python train.py --widths=[64, 128, 192] --blocks_per_level=3 --scale_shift_norm=true --optimizer="muon" --epochs=20.5 --lr_schedule="wsd" --final_lr_fraction=0.1 --adamw_weight_decay_other_params=0.05
Rows from block 5 of a small spectrogram flow-matching model, named by matrix and row number. Rows with one number belong to one channel. Each number is 128 + 32 x the weight over its row's rms, rounded and kept within 0 to 255. All counts start at 0.
After each channel's rows are labels from the 100 clips, of 14976 (inputs lightly noised), where the channel reaches its highest value: "peak on" is the class under the peak. Only what is clearly more common there than usual is listed. The data: strings of digits, spoken by a formant synthesiser in many voices. In brackets: how many of the 100.
# convs0: first 3x3 conv (model.enc.1.2.convs.0.weight, 128x128x3x3, standardized in use, each kernel summed), inputs 0-127
# convs1: second 3x3 conv (model.enc.1.2.convs.1.weight, 128x128x3x3, standardized in use, transposed, each kernel summed), outputs 0-127

convs0.117 [169 101 141 115  74 190 103 197 121 148  79 145  72 110 101 145 159 105  46 106 132 111  57  71  79 130 115  80 151 111 151  85 123 156  86 108 180 133  97 138 117 153 113 143 142 101 102 137  50 116 116 119 102 177 180 136 109 120 144  99 109  86 107 136 172 164 134 112 118 141 200 146 149 137 167 120 142 127 162 124 178 163 121  98 163 155 182 118 201 113 142 112 118 160 174 150 144 108  80 127 144  75  81 135 147 122 138  86 117 143 117 187 149 124  81 143 135 140 186 158 127 151 100 134 141  91 139 126]
convs1.117 [ 62 142 111 132 139 155 124 119 167  84 143 123 210 130 173 131  96 114 136 149  96 153 171 148 117 108 101 146 106 131 160 112 171 115 110 120 121 143  88  97  95  47 133 158 118 165 136  95 111 169 127 160 121 125  57 108 127 118 100 131 115 163 204 132 143 102 135 125 179  91 118  80 157 132  67 136 176 185 108  77 110 108 158  74 155 165 106  78  76 132 137 118 131  93  65 130 132 167 184 108 109 140 124 113 111 157 173 112  35  73 162 107 105 125 119  96  99 107 128  60 115 109 127 152 136 100 117 105]
peak on: /eɪ/ (36); /aɪ/ (28)

convs0.101 [ 89 156 135 138 146 189 167 102 116 139 150  47 112  85  80 133 101  90  43  79 101 177 166 124 104 110 143 162  93 164  95 131 129 145 126 135 150  78 162 151 151 161 141 122 127 174 160  98 130 103 141  65 115 145 170 119 108 145  93 120  74 129 145 109 104 168 178 122 139 178 168 144 100 159 139 105 148 118 219 137 103 160 175 132 188 122 158 150 160  87 121 151 109 153  86 120 119 177 145 128 142  92 113 116  69 118 109 131 109  44 130 144 153 115 173 128  83 118 114  99 127 128 186 150  73 127 131 115]
convs1.101 [138 103 106  92 155 132 153 145 164 141 153 167 184 125 171 187  82 195 181 187 141 127 140 115 114  76 108  86 175 124 165 104 141 126 132 176 102 107 138 100 142 114 133 141  98 134 107 143 160 124 201 163 136 123 163 166  90 159 183 156 105 124 103 128 149  81 147 171 157 125  90 100 141  37 191 167 157 116 118 101 156 125  91 181  71 162 144 194 144 154 119 134 141 134 107  95 119 165 141 146 123 101  88 153  89 126 122 116 146 147  97 169 100 134 125  33 144 126 118 134  71 168  92 105 129 119 117 121]
peak on: /aɪ/ (28)

convs0.46 [ 99  83  85 120 160 106 126  71 134 151 125 130 136 102 187 175 111 120 116 115 145  72 113 111 167 113 139  97 228  89 150 112  48 103 139 117  84 156 150  77  92  98 135 121 148 139 120 125 103 110 103 176 194  74 130  70 139 150 176 151 128 110 207 178 122  70 123 129 182  93  93  95 127 125 171 159 181 126 150 134 132 116 120 128 131 184  90 132 128 125 149 100 119 118 126  88 147 121 104 169 175 148 163 158 124 123 127  85 162 106 104 159 110 141 155  73  91 155 173 131 158 120  83 102 153 172 138 153]
convs1.46 [128 119 150 132 106  80 163  82 101 117 122 132 116 159 165 107 159 155 119  98  94 173 112 147 103 190 164 134  73 151 170 104  95 124 225 143 156  94 109 107 162 120  96 103 107 153 147 139 149 175 113  94 104 177 165 172 175  77  81 133 119 143 153  85 140 182 116 127 113  99 169 152  37  99 119  74  82 132 120 142 129 113 138 118 164 104 149 126 151  84 172 173  84  93 124 131  87 152 104 123  86 155 123 120 144 106 127 138 122 193 129  91 144 147 122 143 172  46 130 128 113 133 177 165 130 202 137 128]
peak on: /ɪ/ (27)

convs0.88 [ 87 149 138 135  13 126  97 128 112 154 148 127 126 155 106  97 104  81 112 173 118  95 121 130 115 122 110 112  59 133 161 131 114 123 150 203 125 111 148  63 149 148 170 159 169 160 116 164 133 132  89 168 124 189 160 174 104 111 113 135 103 132  93 114 110  89  84 136 112 119 109 118  63 132 115 133  63 148 138  96 100 139 143 114 156 131 106 128 172 120 143 183 114 100 168 106 197 128 147 149  99 105 146 213 112 109 153 132 123  85 119 110 204 143 126 160 105 156 187 170 181 116  94 113 122  86 178 123]
convs1.88 [175  82 131 130 153 102 143 178 118 159 135 157 143 163 134 161 148 117 174 113 137 175 129 123 120 173 120 132 124 141 112 116 112 177 125 119  82 119 124 183  98 115  60 125 154  69  81 127 158 145 120  93 164 157 131  84  98 108 139 202  75 119  57 173 140 150 163 145  65 100 155  92 147 173 137  98 123 108 130  71 117  98 156 170 116 139 161  99 145 101  90  83 119 170  51 166 124  91  93 118 183  98  81 108 191 114  72 140 172 165 152  98 127  97 178  99 119 109  82 121 112 138 176 137 137 140 140 133]
peak on: /f/ (26)

convs0.78 [132 147 154 113 107  96 132 124 158 138 120 100 118 115  96 133 107 109 175 145 129 101 136 157  61 143 148 147 160 154  48 106 130 119 126 155  38 107 129 109 137 127 140 128  82 152  81 106 126  59 111  85 117  52 170 107 146  93 100  80 124 153 118 117 112 132 115 158 151 106 110 179 114 159 153 159 104 132 178 144 137 148  97 113 175 118 175 150  95 150 136 197 131 149 103 179 181 127 136 146 161 102 189 122 133 133 111 164 130 194 109  92 116 159 109 189  49 145  50 123 115 132 129 169 150 161 183  88]
convs1.78 [ 98 133  69 114 141 108 169 178  86 140 191 136 102 200 116 134 182 113 113 111 177 171 119  94 110 149 171 110 123 143  79 181 116 163 117  86 136 103 122 160  82 108 118 165 141 119  97 100  97 128 128 139 179 169 100 163 107 122 140 107 136 125 145  84 166  89 153 100  93 123 113 178 124 145 102  83 112 141 148 190 109 130 101 122 157  79 100 135 142 151 127 121 103 112 142 181  61 102 133 100 109 144 135  93  88  69 117 118 148  92 165 122 100 123 104 123 182 107 224 108 126 108 156  83  81  70  88 187]
peak on: /eɪ/ (32)

convs0.77 [115 107 153 107 187 115 108 147 158 145 142 127 114 201 159 132 164 118 142 153  77 103 124 152 133 162 134 164  57 107 122 138 108 154 117 149 133 131 202 149 159  82 126 172 101 142 115  80 132 139 125 180 129 102 105 134 151 105 107 207 158 157 154 121 201 154  95 112  84 117 160 139 159 108  90 114 131 128 152  85  63 137 132 140 125  69  97 158  94  95 136  92  87 121  23 129 134 146 127  72 121 124 164  83 116 100 123  86 141 156 150 172  50 105 136 141 183 169 154  92 119 164  88 153 132 108 123 138]
convs1.77 [102 143 157 156 169 157 170 173 132 159 103 154  92 129 172 150  96 195 131 107 124 173 143 125 111 165 133 118 118  96 115 139 130  99 165 139 131 137 142 158 152 120 133 153 124 121  98 150 114 122 162  97 114 137 105 137 203 168 104  59 128 108 178 174 140 154 119 192 152 111  97 131  99 149  98 150 186  95  94 166 161 122 157  73 115 163 163 131 149 164 111 148 147 128 115 148 160 146 116 138 157 210 173 162 150 183 182 131 134  57 100 126  97 141 119 105  94 128  73 132  42 180  75  97 156 183  83 145]
peak on: silence (95)

convs0.17 [119 185  85 131 143 137 112 147 102 111 152 150 124 111 126 125  48 121 150 124 175 147 161 101 137  62 118  93 185 108 163  94 188 104 136  80 194 126 125  85 175 161 121 125 176 128 153 118 125  98 199 162 149  97  75 128  82 177 134  81 119 103 153 134 112  94 180 160 131 120  96 123 123  76  63  78  72  98  82 136 124  81 102 139 118 190 156 154  92 143 104 128 132 160 125 113 206 152 124 157 175 157 136 165 117 138 163  83 137 161 123 111 135 123 151  96 133 132 179 136 126 169  84 109 108 138 121  90]
convs1.17 [131 118 176 114 132 109  77 120 104 139  79 132 129 100 147 136 144 160 157 116  97 180  92 104 107 132 129 126  72  60 131 144  86 120 205  65 114 137  81 110  64 169  82 143 106 146  97 186 197 154 110 116 131  69 130 108 139 139 185 125 130 101 107 115 158 178  97 124  99 129 122 146 120  99 169 202 117  93 130 180 137 155 130 120  99 162 153  96  82  73 108 115 115 109  78 121 122 106 101 115 169 111 133  91 151 113 149 140  97  92 136  80 150 142  87 140 115  54 120 130 116  78 140 121 154 205  75 132]
peak on: /i/ (26); /u/ (25)

convs0.80 [146 105 135 105 204 190 103 123 108  93 150 141 143  90 115 164 146 203 118 137  79  97 135 181 161 150 107 142  81 122 117 108 151 128 138 138 137  96 140 107 143 145  95 141  54 149 125 106 162 158 112 140  80 100 120 136  94  69 137 115 118 155 119 123 162 139 171 147  80 107 152 162  90 152 123  78 147  95 181  93  93 178 136 156 162 104 105  94  58  89  98 138 138 138  61  90 144 144 112  83 113 100 190  96 137 131 153 103 112 149 160 196  92 154 163 159 149 125 144 105 168 130 221 164 127 119  91 123]
convs1.80 [134 105 157 119 103 124 171 112 125 139 149 109  40 151 121 112 110  98 149  55 149  82 116 113 171 146 110 126 103  65 115  95 146 181 118 109  96 120 158 164 101  46 120 130 106 179 117  96  77 120 110 133 155 139 151 135 152 159  84 134 137 112 167 165 122 137 109 123 102 167 149 152 170 179  40 160 148 134 156 124 159  78 165 132 157 161 174 144 189 152 171 106  93 119 105 166 174  78 146 143 136 145  93 155 132 113 134 137 120  96 121  75 148  93  67  89 139 139 130 142  93 158  55 108 145 157 187 105]
peak on: silence (100)

convs0.109 [115  80 141 118 129 175 113 115 133 113 153 109 117  81 166  70 133 197 124 160 199 117 127 131 149 151 130 104  76 124 115  85 186 151 123 140  67 139  90 161 152 115 115 101 124 174 151 154 172 225 122 166 141 120 138 140 123 103 160 130 108 159  85 188 104 110 133 131 116 130  99 126 102 142  97 141 158 136 130 108 138 121 139 117  96 110 130 119  76 117  49 161 110 133 117  50 175  60 141 145 101 131 121 106 185 141 138 121  72 146 171 187 134 156 179 102  86 138 171  98 143  90 190  88 111  88 118 130]
convs1.109 [131 159  98 131 127 156 118  82 148 180 124 116 192 133 141 180 103  21 160 140 131  95 125 159 111 181 105 183 164 115 105 144 152  96  70 128  58 127 111  84 118 122 152 167 113 139 132 114 145 111 150 186  80 148 124 144  55 151 133 194 124 145 174 142 124 123 126 135 169 167 133 166 124  49 101 109 172  95 135 123 170 180 108 171 140 118 155 120 156 202 156 135 151  82  97  95 109 104 133  72 114 152 131 132 111 173 169 149 119  97 138 180 130 140  97 148 129 133 125 101 145  97  88 156 124 121 100  84]
peak on: /aɪ/ (35)

convs0.103 [124 125 123 156 144 176  67  79 133 157 168 132 120 141 131 158  86 149  73 111 124 147  92 119 116  88  74 130 170 125 110 103 122 138  96 192 142 125 107 114 189 123 162 149 100  40 125 129 131 155 123  92  97  95 120  86  67 116 126 146 152 135 160 102 128 148 189 143  74 149 157 135 125 115  86  80 186 109 128 147 150 102  92 223 132 134 114 121 132 136 162  68 159 144 116 107  94 117 126 137 185 150  72 114 164 184 119 115 136 142 133 197 100 119 189 118 157  68  73 161 158 178 133 153 116 126 137 117]
convs1.103 [ 86  76 110 152 105 157 139 205  65 100 134 107 172 135 166 113  99 106 126 137 147 121 172 143 120 102 120  95  95 151 160 142 127  96 126 130  70 169 170 110  95 114 138 117 138 163  88 126 133 158 134 132  81 122 141 181 126 118 147 109 115 115  93 171 119  91 104  91 162 107 118 124 145 129  95 189 125 120 107  83 146 128 111 103 186  97 122  74 121  96 164 127 118 160  55 161 173 154 133  99 116 115 103 141 101  98 141 135  68  70 110 140 145  33  93 110  80 175 162 149 178  51 107 135 157 200 141 151]
peak on: silence (98)

convs0.2 [145 121 104 150 122 103 101 137 102 114  74 120  89 154  81 125  77 114 146 125  84 147  97 109 180 126 147 105 134  98  88  98 138 120 130  96 161 138 134  98 153 160  75 134 150  95  84 156  85 198 133 103  13 142 144 100  98  78 163  89 136 122 122  75 128 151 107 133  80 139 209 147 114 103 105  85 139 109 185  91 104 173 117  98 170 143 167 128 151 147 111 128 103 150 150 141 120 149 137 101 142 182 149 112 161 146 117 144 178 191 173 157 151 149 115 213 134 120 160  96 137 144 178 183 103 154 130 103]
convs1.2 [136 145 174 123  91 153  95 146  78 156 113 144  97 145 144 134 168 124 183 178 129 162 138 143 194 112 146 163  91 206 140 125 164 144  92 147 141 102 125  87 101 141 185 122 137 168 103 141 124 158 119 115 218 142  65  78 177 178 156 108 159  83 119  80 133 135 125 153 152 127 111 130 147 138 146 150 146 177 161 107  97 126 104 107 104 105 120 129 146 109 149 168 155 155 182  88 158 171 127 149 114 106 153 150  43 120 135  70 130 115 157 145 166 132 142 124 165 180  87 184 162 149 120 141 199  73  98 149]
peak on: silence (74)